Weights of a small audio frame classifier: norm batchnorm, soap at rate 0.0029.
Rows from block 3, named by matrix and row number. Each number is 200 + 40 x the weight over its row's rms, rounded and kept within 0 to 999. All counts start at 0. After the name is the row's rms in percent of the matrix's.
# conv: width-5 conv (model.blocks.3.conv.weight, 192x192x5), inputs 20-29, a 5 kernel for each
conv.37,097,192,202,280,244,148,147,185,130,218,250,181,132,227,247,161,249,182,222,206,198,209,184,157,238,183,224,229,188,203,144,204,197,134,181,190,123,237,174,167,180,155,280,203,184,214,216,221,338,211,130
conv.38,096,214,198,206,178,148,224,229,209,224,252,251,189,170,241,175,152,249,137,206,186,225,150,202,207,206,196,225,147,213,237,143,216,167,99,269,160,182,219,129,224,233,209,142,230,239,303,239,216,179,166
conv.39,104,210,238,204,188,212,222,210,172,192,212,162,210,175,213,216,194,236,227,141,235,193,119,206,181,243,209,177,218,103,180,151,199,201,124,284,180,181,116,248,179,225,177,256,201,154,216,186,181,192,167
conv.40,098,200,232,191,186,229,174,321,197,152,195,172,211,239,228,226,239,202,181,189,213,197,219,121,194,314,146,145,220,187,251,142,232,198,246,353,185,215,255,280,230,162,101,240,112,179,140,146,182,221,200
conv.41,105,281,186,121,194,164,203,192,177,139,219,143,328,178,124,266,234,127,220,195,236,248,141,173,242,191,270,182,142,222,167,232,241,216,217,219,197,322,146,104,133,254,236,129,201,206,217,174,185,207,138
conv.42,105,121,265,165,266,294,231,158,201,153,223,265,216,191,164,144,204,236,211,198,198,137,101,163,155,214,233,163,170,174,182,268,258,267,241,145,197,192,176,167,207,191,190,232,137,252,191,157,183,214,217
conv.43,095,196,137,215,134,188,212,190,146,178,193,238,219,247,171,127,210,218,187,244,224,220,211,179,182,178,249,240,168,162,175,167,199,224,196,153,178,234,265,177,221,263,183,161,212,230,199,233,221,289,199
conv.44,104,192,214,229,256,234,236,163,157,252,189,201,220,178,208,169,234,151,148,233,212,246,242,232,204,180,235,131,169,165,266,299,180,140,209,134,179,170,231,136,216,181,169,138,179,268,180,195,200,144,226
conv.45,100,215,295,188,135,231,221,210,245,249,226,161,284,178,218,216,232,224,124,296,165,173,175,172,121,170,193,178,187,209,161,207,146,251,196,272,199,190,215,228,240,170,294,185,180,197,213,210,245,243,140
conv.46,100,254,237,161,198,217,181,187,150,188,242,173,266,212,203,222,153,257,149,251,229,292,130,172,206,199,217,194,267,257,125,173,202,236,244,197,216,250,222,223,173,227,210,220,205,176,148,137,192,243,203
conv.47,100,212,169,168,120,248,201,235,211,163,160,228,273,187,149,195,225,214,167,222,161,196,215,161,219,138,224,215,93,217,288,214,138,210,174,266,226,177,197,221,200,175,223,233,144,155,192,189,127,245,238
conv.48,090,265,113,208,229,156,94,49,192,205,192,218,250,144,195,169,279,247,237,216,189,167,179,176,226,201,152,258,216,173,188,135,203,235,175,162,186,195,191,157,179,253,174,238,247,188,170,194,154,195,196
conv.49,100,201,157,231,226,94,221,241,264,245,71,203,191,177,214,156,229,220,167,187,205,212,198,174,177,192,175,201,95,300,133,177,164,98,301,244,206,189,200,207,267,162,178,200,219,177,212,163,234,211,232
conv.50,103,184,199,204,186,206,171,213,199,182,205,212,235,248,184,210,274,258,225,185,196,175,248,203,207,224,176,157,239,212,168,191,222,139,237,213,174,194,274,230,223,191,226,214,153,224,232,236,232,158,171
conv.51,096,222,202,216,185,117,167,227,203,186,164,111,159,138,218,200,151,187,192,195,194,250,248,282,143,174,200,198,180,205,196,129,175,193,197,215,139,189,257,226,223,209,275,219,237,251,171,213,188,189,162
conv.52,104,252,186,227,244,210,254,150,234,270,214,186,231,138,277,229,209,205,188,227,138,209,209,224,227,176,272,169,217,238,187,223,203,140,208,246,251,129,231,235,254,182,251,135,156,234,243,162,141,155,227
conv.53,103,197,117,252,224,225,187,200,238,163,220,247,159,198,214,168,190,190,213,181,249,244,190,184,209,227,272,192,194,109,230,157,210,209,155,248,215,249,142,207,235,234,169,203,273,185,237,229,182,182,189
conv.54,094,282,76,171,95,277,201,136,154,227,224,267,196,238,221,202,174,201,211,282,203,206,252,192,206,225,199,167,162,213,196,262,179,233,278,197,239,218,193,145,235,206,213,146,198,198,171,181,136,217,258
conv.55,104,269,208,173,172,257,169,284,200,188,121,216,184,209,189,157,194,136,141,305,204,234,190,153,181,204,186,229,212,171,233,195,192,150,204,180,137,206,204,184,218,200,257,237,150,175,156,232,137,203,199
conv.56,102,233,137,243,246,175,257,186,148,182,245,233,181,155,203,235,165,210,155,157,240,170,203,129,194,100,183,242,206,209,208,201,197,193,206,224,287,202,189,189,206,243,200,116,260,194,171,139,235,223,207
conv.57,101,273,230,158,193,239,223,111,238,147,254,198,186,160,182,179,244,216,195,175,156,172,259,270,200,168,231,175,176,239,148,224,211,255,164,226,193,205,125,181,144,163,162,175,263,158,186,210,186,242,174
conv.58,110,261,158,220,189,220,301,209,187,243,197,225,194,201,214,185,193,197,201,197,196,220,219,150,202,199,204,185,169,184,187,273,238,218,193,197,178,166,193,182,177,118,295,100,175,193,206,178,202,145,253
conv.59,094,207,226,193,193,134,212,170,227,214,152,167,131,138,169,273,201,177,239,170,122,194,224,214,189,205,194,230,158,233,223,215,160,209,239,271,182,166,255,153,229,264,190,152,193,258,201,200,202,167,200
conv.60,092,241,139,136,185,185,277,108,192,285,195,214,189,201,204,256,162,169,190,134,174,224,253,222,209,194,178,188,192,190,225,135,152,205,184,218,221,209,102,164,214,200,197,187,137,209,153,296,229,176,207
conv.61,102,169,159,227,149,285,283,144,165,197,200,111,153,250,236,276,179,224,171,178,180,162,172,244,171,202,155,201,212,165,182,168,216,192,226,129,266,192,186,243,217,172,174,223,245,105,205,218,137,216,290
conv.62,101,228,260,241,239,218,184,263,145,175,202,160,171,224,184,206,227,161,202,203,164,198,249,205,192,264,196,242,245,147,183,255,191,198,187,206,265,232,234,202,173,191,137,246,191,222,199,120,205,260,164
conv.63,106,206,192,214,201,233,181,148,207,219,223,175,140,210,188,285,227,166,151,95,192,128,239,208,173,169,179,231,190,149,272,195,211,319,211,220,223,255,248,108,149,186,218,248,238,237,187,178,188,127,188
conv.64,096,170,251,225,160,183,214,235,190,231,225,213,175,256,213,192,194,278,298,174,116,180,151,223,224,148,205,197,184,217,193,219,133,312,169,182,167,186,234,248,143,184,145,261,255,195,189,221,146,264,201
conv.65,097,199,147,186,259,188,194,207,257,206,157,203,195,269,205,222,255,292,174,88,211,210,199,182,120,185,199,143,196,196,205,167,207,232,218,206,196,164,217,269,190,133,199,167,241,215,218,254,202,240,222
conv.66,098,225,170,148,228,254,211,254,236,92,195,194,166,227,180,257,230,157,204,191,212,207,231,152,190,126,222,180,139,197,215,169,238,176,145,206,147,247,239,226,235,136,202,156,219,209,154,205,225,222,210
conv.67,098,231,276,161,190,203,151,256,223,226,222,183,222,298,236,236,132,171,192,232,204,163,159,205,242,247,260,175,241,226,199,246,199,228,280,253,123,258,190,172,224,271,227,172,200,228,236,197,228,221,124
conv.68,104,240,245,145,172,231,282,257,166,179,228,197,216,214,197,167,219,149,205,163,264,190,189,189,232,185,231,194,248,167,128,223,178,224,215,178,292,216,200,221,168,240,171,190,212,141,185,207,232,159,223
conv.69,094,214,128,215,189,220,158,150,239,190,135,289,202,160,162,187,201,145,230,218,139,207,214,188,148,148,197,195,239,269,153,191,163,223,197,186,242,222,139,194,131,224,161,119,142,193,257,239,203,142,176
conv.70,095,218,193,195,211,133,170,142,232,201,221,282,272,228,125,108,231,200,174,174,138,196,272,237,223,171,207,154,140,224,239,193,173,159,96,181,167,197,260,218,179,237,168,204,145,223,210,236,197,205,145
conv.71,102,128,182,218,247,160,173,248,141,156,181,159,200,216,175,233,227,153,196,226,154,197,262,260,242,173,190,213,241,179,157,208,213,174,206,234,257,227,230,108,229,133,201,119,289,274,134,239,185,153,171
conv.72,102,184,180,251,140,238,240,234,210,206,226,258,165,244,211,181,285,162,177,234,221,155,237,205,247,202,177,154,201,283,133,221,164,184,177,192,195,204,286,235,201,268,136,201,242,212,195,153,167,241,129
conv.73,097,188,215,244,242,172,174,228,162,229,162,185,145,252,285,275,119,224,208,140,162,252,230,245,193,135,163,210,232,207,258,273,251,226,216,111,265,226,144,145,228,219,130,219,264,230,174,282,221,239,261
conv.74,098,175,253,219,167,188,211,169,202,193,130,160,187,197,224,128,159,136,244,234,251,163,274,176,213,214,156,267,223,225,200,219,164,249,195,253,200,200,196,204,148,194,154,263,189,200,245,166,176,215,164
conv.75,104,194,242,196,284,254,223,233,244,179,268,212,160,238,215,160,153,215,186,148,174,225,194,184,218,232,188,196,208,176,281,175,116,184,136,200,238,173,131,178,198,172,213,233,200,197,248,275,193,174,128
conv.76,103,218,208,269,139,169,225,165,162,213,208,166,165,177,187,215,103,226,249,234,163,272,216,153,177,198,165,219,200,268,165,279,241,179,165,128,167,210,216,271,169,178,237,218,147,173,219,235,331,208,238
conv.77,101,168,172,247,178,189,218,175,215,193,168,80,245,243,217,273,217,221,219,196,244,206,131,233,199,122,226,241,229,207,159,276,190,197,107,183,218,201,185,149,126,158,297,132,213,230,224,169,243,219,100
conv.78,096,183,197,246,198,170,178,176,181,162,208,187,158,193,239,206,276,230,193,187,214,148,191,133,133,165,264,242,129,154,174,212,239,232,148,200,175,175,237,208,169,253,188,241,280,177,229,303,298,207,214
conv.79,102,160,266,142,178,248,213,128,163,122,220,105,204,133,238,222,181,151,138,194,232,177,219,147,169,202,170,229,164,240,151,169,221,194,205,274,224,189,262,162,200,260,191,187,265,140,208,249,111,166,161
conv.80,099,263,232,155,233,190,169,166,179,159,244,151,233,193,293,241,179,216,191,176,247,209,201,226,177,188,193,227,212,193,233,168,146,162,216,194,215,175,160,149,204,173,190,240,177,159,158,201,183,263,238
conv.81,099,236,185,298,293,197,217,219,264,235,201,161,180,253,220,150,164,220,188,201,209,166,199,270,196,185,174,219,173,175,289,193,188,215,172,184,108,231,157,190,224,208,197,173,228,220,227,126,127,191,228
conv.82,098,258,138,179,199,232,214,263,181,153,151,288,244,193,139,177,197,278,184,184,124,213,193,245,165,245,233,203,302,186,193,188,181,216,227,151,245,152,183,194,208,196,90,211,257,141,213,193,210,169,175
conv.83,102,223,125,228,202,282,155,172,258,234,176,239,205,158,227,148,200,207,190,237,205,150,158,188,179,236,185,168,167,241,239,172,134,207,197,210,151,192,179,219,202,245,225,155,231,175,206,130,149,163,127
conv.84,099,177,189,261,187,166,199,217,206,192,117,199,207,237,202,153,112,170,158,219,166,189,200,259,234,213,209,291,207,137,237,259,217,214,216,205,189,228,134,202,186,185,229,107,225,190,127,158,187,247,219
conv.85,105,151,196,183,191,235,188,170,294,147,185,201,204,221,174,174,192,235,216,210,163,223,230,188,161,149,57,228,268,252,212,125,240,242,247,159,227,122,245,209,206,204,190,201,226,145,186,196,242,214,193
conv.86,095,227,119,65,213,86,240,204,296,230,186,167,244,200,226,158,242,176,236,256,203,210,192,162,211,195,171,135,205,240,216,285,212,212,256,182,187,218,165,287,60,210,243,156,153,213,164,195,205,227,247
conv.87,095,193,140,200,147,247,252,120,291,220,194,190,188,208,150,216,241,254,167,171,203,139,190,214,171,180,196,257,187,205,215,187,188,256,201,192,270,213,225,165,138,232,132,157,240,250,172,245,169,147,236
conv.88,099,184,231,159,194,150,258,245,203,165,158,232,180,176,236,195,159,243,305,227,252,219,207,188,208,205,103,144,235,222,177,245,182,201,139,247,212,249,134,244,192,281,220,200,139,158,191,306,224,185,228
conv.89,098,202,140,197,160,184,210,203,136,189,269,241,275,233,177,159,208,200,218,165,293,186,174,215,198,157,191,182,268,150,163,256,206,202,221,207,123,168,175,209,273,132,222,198,192,207,277,256,260,155,187
conv.90,099,173,228,232,171,247,225,159,273,152,162,222,235,211,204,192,149,290,232,239,177,214,206,203,199,187,200,241,99,181,184,197,234,188,226,246,174,251,206,185,172,268,193,203,215,188,177,246,159,195,129
conv.91,108,161,200,175,87,190,160,182,233,181,233,245,208,241,201,153,183,219,192,148,197,211,192,215,198,192,175,184,293,217,165,240,198,180,211,221,248,248,111,239,229,180,263,186,204,132,189,220,157,235,251
conv.92,102,163,99,253,220,241,212,145,260,173,164,172,167,225,175,231,192,249,115,193,237,186,261,162,228,231,203,194,214,237,242,209,133,211,139,253,220,189,254,172,204,178,210,157,244,265,169,193,154,235,190
conv.93,107,296,214,220,190,141,244,256,204,207,161,160,209,170,144,177,219,179,197,170,198,151,201,216,299,198,139,278,189,200,338,215,231,227,220,258,162,230,248,207,205,209,227,189,230,166,227,213,122,172,146
conv.94,102,243,215,205,166,204,192,190,238,215,302,200,234,203,182,215,214,264,201,112,187,282,215,151,166,143,166,185,252,176,190,181,154,161,132,183,220,215,202,189,148,225,256,210,190,178,183,175,280,180,241
conv.95,102,183,198,250,186,180,174,231,159,219,187,175,257,262,172,154,230,187,169,206,166,223,135,130,258,198,172,214,272,196,162,154,243,202,266,157,241,201,276,188,240,168,160,249,230,203,146,232,220,213,176
conv.96,097,198,192,161,253,227,214,156,193,203,175,180,185,212,203,170,189,133,250,106,241,164,196,231,234,157,189,171,240,239,214,210,117,254,300,167,211,260,165,225,171,179,240,168,192,224,246,196,179,176,238
conv.97,106,236,210,280,236,189,245,200,244,158,145,179,208,223,189,209,205,165,190,205,131,259,196,170,183,168,137,225,199,182,194,201,204,143,219,214,186,124,203,267,233,214,266,228,239,185,234,141,211,222,142
conv.98,103,211,219,134,251,298,242,199,176,205,198,196,246,137,107,101,189,192,174,147,176,145,254,237,202,225,229,192,187,247,177,155,254,154,205,208,212,174,168,182,215,157,226,285,138,196,208,211,209,230,164
conv.99,109,139,207,199,152,251,168,165,203,214,181,263,262,245,189,153,157,175,198,233,193,219,234,212,139,214,141,166,209,264,155,134,169,272,208,209,274,248,166,225,239,254,159,197,251,144,125,143,214,192,180
conv.100,105,233,167,187,195,252,179,180,179,197,189,195,171,237,175,198,184,207,254,202,246,205,195,151,182,188,234,133,168,196,205,168,163,215,107,305,192,210,189,207,163,188,243,220,190,254,279,176,258,226,155
conv.101,103,205,193,212,182,221,257,196,82,230,201,200,205,232,222,179,176,185,172,213,177,217,195,178,213,190,275,200,135,266,205,156,134,209,193,116,212,167,165,147,222,161,210,225,179,194,157,136,177,289,209
conv.102,097,164,208,193,207,171,233,214,194,161,191,192,184,174,233,149,260,214,242,217,128,242,171,157,248,291,140,251,228,149,258,196,198,227,233,240,180,216,241,190,131,186,182,201,255,245,117,198,253,265,181
conv.103,100,236,117,166,177,230,160,187,213,207,248,236,231,174,204,142,211,187,198,213,205,228,195,199,194,183,291,190,126,223,152,252,260,269,157,172,299,264,177,200,130,280,184,103,183,168,237,175,152,185,164
conv.104,100,199,314,160,204,181,192,141,215,87,161,180,177,187,211,137,193,196,225,222,191,208,183,200,183,196,197,156,172,217,216,148,176,239,137,230,166,204,165,349,175,180,137,195,215,175,200,151,156,217,167
conv.105,093,192,233,199,254,142,211,138,186,242,183,134,233,229,190,212,186,193,191,246,152,219,205,213,229,226,133,172,246,217,141,260,208,219,130,160,139,231,275,227,221,208,245,186,139,233,293,208,171,155,159
conv.106,095,187,201,154,251,185,201,123,193,202,210,178,209,193,203,185,212,274,204,250,202,194,179,139,180,180,213,135,218,222,235,226,193,178,237,184,178,256,146,233,193,186,198,120,275,181,169,141,210,230,135
conv.107,104,172,265,224,208,243,188,176,165,166,234,124,228,237,230,202,149,171,140,305,224,220,160,202,219,167,101,210,223,162,284,149,205,193,115,270,130,173,174,225,212,267,282,208,171,161,178,231,190,198,204
conv.108,095,223,152,201,224,222,230,173,206,213,226,200,206,184,215,234,282,307,209,183,131,202,225,191,254,259,130,211,134,170,238,256,189,160,224,184,218,129,192,167,239,146,193,247,266,201,136,213,123,199,220
conv.109,096,168,200,175,219,290,219,162,234,221,182,230,272,229,205,153,110,275,273,232,161,199,236,221,201,251,146,184,221,186,186,173,192,248,179,296,220,181,182,177,173,179,195,198,191,204,196,191,178,213,194
conv.110,100,157,198,161,96,194,210,145,151,173,272,153,174,114,211,207,214,216,102,219,185,194,281,178,168,226,240,144,240,226,180,236,169,135,132,230,188,165,206,170,197,153,202,215,244,188,268,163,151,130,199
conv.111,100,214,136,127,249,126,159,238,67,212,228,196,190,271,226,143,127,89,160,293,282,196,200,235,197,299,236,200,188,160,242,255,147,204,163,251,150,186,225,175,168,243,185,166,206,189,307,179,192,222,184
conv.112,095,171,221,239,158,192,199,195,116,230,171,189,147,234,159,207,209,241,178,161,150,275,201,203,174,232,207,160,244,221,162,263,190,171,207,167,173,202,244,183,235,265,152,183,212,181,234,203,226,182,154
conv.113,096,211,167,209,236,186,226,252,140,153,268,182,159,186,233,205,215,203,224,207,200,162,208,176,233,181,204,300,229,191,228,197,228,210,249,198,187,197,210,187,190,178,168,204,235,215,187,228,235,184,159
conv.114,098,209,217,166,232,203,187,229,228,255,202,178,89,227,291,172,148,170,265,256,190,198,231,316,222,213,174,182,181,185,210,167,118,238,218,112,283,229,139,218,135,179,260,220,252,190,182,198,242,269,240
conv.115,097,186,200,227,180,182,214,235,258,161,171,152,155,246,204,232,237,209,155,183,159,199,147,240,207,232,149,135,250,176,175,192,144,211,213,237,199,126,193,269,204,155,194,217,293,202,188,210,167,123,230
conv.116,109,154,94,310,217,244,172,264,193,228,228,211,226,224,219,181,182,215,213,248,124,182,204,244,217,222,168,241,270,212,171,205,171,223,138,139,197,207,214,242,224,209,153,176,240,221,212,207,296,212,129
conv.117,097,220,183,205,201,197,141,237,197,189,220,143,187,182,234,265,171,196,158,268,187,224,143,157,216,198,238,185,218,233,236,226,219,199,217,215,237,204,232,198,225,228,210,257,210,172,237,266,183,213,193
conv.118,103,212,215,199,291,188,229,204,166,196,267,222,261,177,179,146,202,154,193,208,182,163,158,283,311,215,266,188,231,247,130,119,265,245,181,165,246,201,214,221,113,219,204,198,147,220,193,188,178,206,158
conv.119,102,231,222,303,113,165,232,259,172,225,225,207,174,145,201,158,168,265,152,154,241,217,218,165,233,209,246,185,187,239,175,195,166,179,249,174,213,179,229,200,242,160,197,158,171,222,240,202,235,223,120
conv.120,094,200,238,166,182,185,158,249,242,254,145,225,190,149,244,198,141,186,182,158,196,244,211,246,166,169,163,178,261,236,254,151,140,235,225,234,184,181,263,208,188,200,187,161,197,296,201,182,215,256,220
conv.121,096,170,203,197,229,217,198,274,182,182,175,209,176,181,157,172,248,176,191,168,117,197,208,218,229,209,201,165,211,134,190,234,195,154,171,167,192,168,213,177,206,218,228,174,276,203,292,274,202,136,118
conv.122,101,227,242,258,216,130,222,155,177,218,235,232,258,235,165,167,190,201,149,209,188,270,201,157,186,98,161,205,214,264,156,168,170,210,168,135,142,225,180,209,239,151,223,165,147,267,200,198,202,203,225
conv.123,096,225,228,158,185,212,190,266,239,209,178,214,239,158,190,195,114,213,207,229,172,141,210,189,208,191,160,158,192,196,167,161,196,186,234,254,161,170,190,223,258,268,176,173,280,149,300,276,153,144,188
conv.124,093,222,228,134,276,281,192,192,241,238,190,221,232,162,192,243,128,141,227,264,237,245,214,170,213,188,196,177,141,182,211,199,168,170,163,230,228,216,111,204,193,233,246,206,183,238,274,227,169,126,160
conv.125,104,141,200,203,179,185,209,255,221,211,138,146,201,236,188,221,226,277,172,151,234,163,213,203,212,222,202,217,223,234,211,143,248,222,220,129,209,107,270,99,218,178,228,201,165,227,243,203,172,201,283
conv.126,107,120,184,221,138,204,224,124,203,182,287,208,163,181,214,207,241,168,220,188,190,194,210,271,223,166,209,196,227,184,223,162,210,164,226,159,213,198,181,200,121,235,172,178,210,146,166,216,184,90,261
conv.127,100,213,195,287,258,211,149,168,189,249,219,217,94,227,204,270,247,285,219,140,178,164,198,226,217,204,150,184,199,135,231,227,184,213,164,142,229,165,206,122,250,228,244,142,189,144,212,304,275,154,214
conv.128,103,220,196,204,190,171,256,194,156,227,174,199,181,256,195,194,108,226,206,171,191,177,98,242,248,157,158,276,244,119,254,154,215,185,200,250,194,226,216,134,207,209,209,205,201,207,176,203,164,166,203
conv.129,103,201,206,253,193,229,212,170,200,241,191,142,253,230,184,157,259,151,213,262,192,185,207,199,210,214,247,200,198,203,189,208,228,214,149,200,167,216,258,176,177,180,236,207,162,228,213,211,174,149,188
conv.130,097,240,229,173,172,148,212,128,182,229,247,288,169,224,151,187,248,125,223,271,161,254,220,161,170,102,175,151,192,201,223,151,127,196,191,255,210,133,171,224,231,251,171,181,202,122,233,271,231,160,152
conv.131,100,256,308,177,116,157,265,199,148,201,157,180,229,240,213,221,255,155,183,219,132,181,236,209,141,156,230,187,188,265,113,184,251,181,179,204,181,250,249,242,212,170,236,211,241,234,267,198,175,139,183
conv.132,099,288,303,155,115,158,198,217,281,204,221,239,241,259,149,221,198,204,150,264,183,200,220,196,154,219,230,148,163,272,240,168,134,197,239,192,276,207,173,183,209,219,235,242,242,165,169,195,163,270,165
conv.133,109,271,219,228,188,123,138,204,260,233,213,152,273,129,233,191,193,213,195,189,197,300,150,241,192,203,242,157,228,173,119,208,179,158,144,220,237,213,201,238,181,218,229,170,252,165,173,155,267,258,249
conv.134,099,205,289,133,188,177,191,92,233,192,192,204,279,202,177,204,101,181,254,251,192,229,144,200,178,156,243,145,252,150,192,206,193,242,243,162,220,222,161,160,180,238,254,225,182,163,122,227,219,178,134
conv.135,104,232,216,220,240,114,309,178,212,226,245,166,182,218,212,179,259,267,235,223,225,184,199,172,234,233,214,141,195,231,116,196,194,215,218,193,149,225,173,242,238,158,242,206,258,194,130,163,172,202,191
conv.136,100,213,174,121,199,179,187,256,237,214,223,271,233,152,174,264,177,177,227,226,188,174,167,273,182,205,126,287,248,178,226,173,165,165,166,232,236,169,193,176,231,179,209,235,234,141,259,254,189,185,160
conv.137,105,237,266,176,182,157,198,269,150,145,155,231,257,174,235,90,176,250,142,143,162,188,244,205,226,176,281,268,156,157,193,142,232,212,103,252,260,247,194,154,250,150,221,275,231,199,177,234,231,200,175
conv.138,104,220,196,137,206,156,178,251,181,193,236,195,189,275,222,195,222,212,168,255,347,213,227,164,120,249,179,181,225,248,185,183,206,140,233,198,167,220,157,267,159,197,186,172,209,213,273,188,173,225,232
conv.139,101,102,239,202,226,291,209,131,163,139,233,137,211,156,212,195,246,143,227,202,274,175,207,230,230,228,250,177,182,217,223,215,294,197,193,229,235,215,171,214,201,216,172,206,235,203,188,248,186,228,202
conv.140,102,239,104,178,161,268,180,202,224,145,175,111,182,166,208,177,222,174,241,177,247,170,242,206,202,175,114,190,142,226,208,182,189,260,200,146,219,252,231,134,114,277,266,190,218,223,215,205,164,173,194
conv.141,099,164,192,170,259,202,199,167,186,170,242,166,201,167,224,226,235,146,165,167,244,151,213,184,212,247,143,213,222,238,237,238,160,160,157,164,186,157,173,219,253,163,218,186,183,111,210,232,176,201,199
conv.142,100,248,240,187,227,146,217,201,163,190,196,125,216,244,275,222,186,169,167,232,195,154,210,196,174,216,224,202,190,196,217,195,282,213,182,235,259,212,210,203,116,230,139,225,278,155,205,138,219,190,206
conv.143,102,201,242,143,211,138,229,266,145,130,220,164,205,149,240,208,193,175,170,177,233,186,216,152,166,233,241,200,186,259,202,172,194,305,179,173,178,179,234,173,215,177,185,156,216,196,243,210,177,167,224
conv.144,106,174,242,190,174,189,193,156,178,203,153,153,256,239,214,166,271,218,109,85,255,205,172,176,222,193,218,199,154,228,193,152,265,202,99,207,186,182,158,162,252,178,179,251,230,174,203,235,177,203,210
conv.145,094,227,310,128,158,184,155,111,175,172,249,208,186,199,219,185,252,221,203,114,175,207,265,172,111,245,107,110,210,230,174,247,237,190,242,191,114,188,175,211,226,171,199,167,166,206,196,180,139,234,218
conv.146,106,236,222,240,167,200,170,178,165,192,214,230,236,170,194,235,205,205,188,230,165,183,257,196,190,163,173,165,190,287,202,223,308,142,258,130,201,203,214,105,179,296,174,144,202,142,133,215,161,194,234
conv.147,102,223,134,221,255,196,178,174,239,195,198,220,206,154,180,207,109,144,249,226,200,243,180,266,190,154,113,216,247,185,152,271,170,181,183,184,209,223,173,206,169,205,237,120,245,240,198,227,181,233,228
conv.148,099,225,174,194,138,190,221,125,214,175,251,249,195,212,182,212,167,170,145,244,201,183,179,216,171,176,170,202,172,222,129,146,166,203,188,243,194,202,205,195,179,217,281,159,206,133,174,232,209,115,228
conv.149,095,247,202,254,288,133,184,187,205,248,230,266,284,190,219,179,199,176,131,192,176,240,148,166,268,128,244,119,137,251,222,136,240,186,184,148,177,204,212,126,242,168,261,222,286,259,286,231,254,142,96
conv.150,091,144,172,189,211,151,232,240,168,200,255,188,163,127,208,229,116,208,221,266,162,145,133,212,151,159,270,167,206,207,145,249,215,157,169,204,165,159,184,202,226,195,250,185,227,269,204,165,210,258,130
conv.151,099,168,158,205,157,253,194,311,187,248,142,220,153,166,241,244,206,258,210,180,128,200,257,227,135,184,208,161,274,166,218,233,173,190,230,227,182,199,227,172,275,186,213,209,233,207,220,213,165,239,184
conv.152,102,219,216,140,174,173,167,259,118,215,174,232,258,192,216,164,229,182,204,221,171,174,184,272,195,247,179,192,206,194,240,224,236,192,147,235,271,191,197,260,190,229,152,252,159,161,245,236,229,222,150
conv.153,095,162,247,177,233,195,203,176,156,199,190,203,186,179,180,243,189,161,212,228,218,163,111,205,191,236,113,240,189,191,273,179,253,187,232,170,237,245,105,201,247,158,190,200,242,143,172,245,284,208,229
conv.154,091,183,130,206,263,184,183,245,191,125,223,195,203,231,141,203,180,187,236,222,213,152,174,212,167,213,259,190,179,214,128,157,300,244,215,163,242,218,196,183,244,237,101,179,204,199,302,223,230,192,235
conv.155,102,170,178,275,164,159,129,130,271,244,234,241,221,209,246,206,223,167,108,182,212,280,190,184,211,191,156,205,212,237,117,131,143,199,156,233,169,189,174,203,183,196,261,152,188,211,174,223,274,278,168
conv.156,095,168,131,228,208,196,168,184,109,173,233,248,182,220,161,246,102,245,266,108,246,186,218,190,215,214,120,143,258,287,200,214,154,161,127,254,218,146,226,157,168,288,280,243,214,176,199,206,226,328,214
conv.157,099,173,228,199,221,179,237,273,237,206,233,223,204,211,229,215,196,185,192,191,233,182,228,216,243,231,232,196,201,154,196,151,159,264,201,128,205,197,275,246,205,190,153,204,188,272,248,207,133,215,173
conv.158,097,233,241,193,193,237,277,181,235,189,228,189,227,177,257,267,240,125,145,195,179,227,148,181,250,198,173,244,137,99,243,187,226,189,274,200,280,239,162,178,187,164,235,196,198,154,206,175,171,224,240
conv.159,100,126,174,149,172,214,188,170,180,159,195,131,228,239,174,205,164,190,252,266,174,200,261,212,232,207,247,154,167,165,227,242,224,209,200,205,220,211,257,197,192,164,277,186,143,214,206,219,188,234,147
conv.160,097,282,188,193,187,201,189,172,240,109,260,134,214,222,160,237,216,200,152,142,194,177,228,212,179,191,219,155,180,178,216,233,208,219,212,274,151,256,254,169,180,189,214,250,175,183,175,194,128,225,203
conv.161,095,253,161,201,227,193,203,191,164,291,228,188,222,243,139,234,209,245,186,142,206,167,192,162,148,185,142,139,213,143,229,235,153,198,207,286,242,210,242,178,173,180,199,198,151,234,204,257,194,111,191
conv.162,103,147,168,212,213,205,211,304,197,173,128,196,162,225,228,198,145,250,202,58,217,141,240,234,163,270,245,233,239,136,222,266,186,218,202,191,243,178,214,153,191,180,283,167,225,165,241,184,198,130,212
conv.163,099,184,235,224,237,239,216,165,245,142,231,184,142,198,210,332,264,146,155,237,163,184,171,150,298,203,182,163,201,266,152,231,226,152,204,156,250,217,229,174,170,134,123,202,184,274,202,195,221,243,152
conv.164,102,220,136,236,183,188,148,187,213,205,173,224,246,167,257,166,235,223,239,246,227,178,198,200,220,145,185,177,167,212,110,226,160,218,161,243,193,169,163,271,167,234,166,225,174,156,264,229,156,217,231
conv.165,106,147,222,162,192,282,216,242,149,164,221,230,185,201,243,206,174,238,178,125,233,189,263,217,179,228,239,255,215,225,153,175,233,190,188,211,155,124,245,120,280,239,198,225,184,247,161,176,197,265,206
conv.166,099,252,304,197,166,166,218,167,172,159,208,214,253,235,204,280,155,234,244,198,188,276,284,259,130,108,246,114,273,191,241,208,180,252,206,178,250,256,302,193,173,181,187,270,302,177,165,261,301,217,254
conv.167,099,213,207,167,147,264,219,157,177,168,221,264,191,240,154,219,264,148,150,152,231,197,213,191,177,218,185,130,265,190,154,215,222,184,163,224,243,137,312,176,207,201,208,318,139,193,203,223,177,149,172
conv.168,095,279,140,224,226,142,224,200,274,139,117,215,205,232,240,301,119,161,185,230,253,159,218,264,142,148,218,191,210,215,150,210,175,177,243,154,221,225,187,192,140,158,201,180,158,172,184,269,265,118,212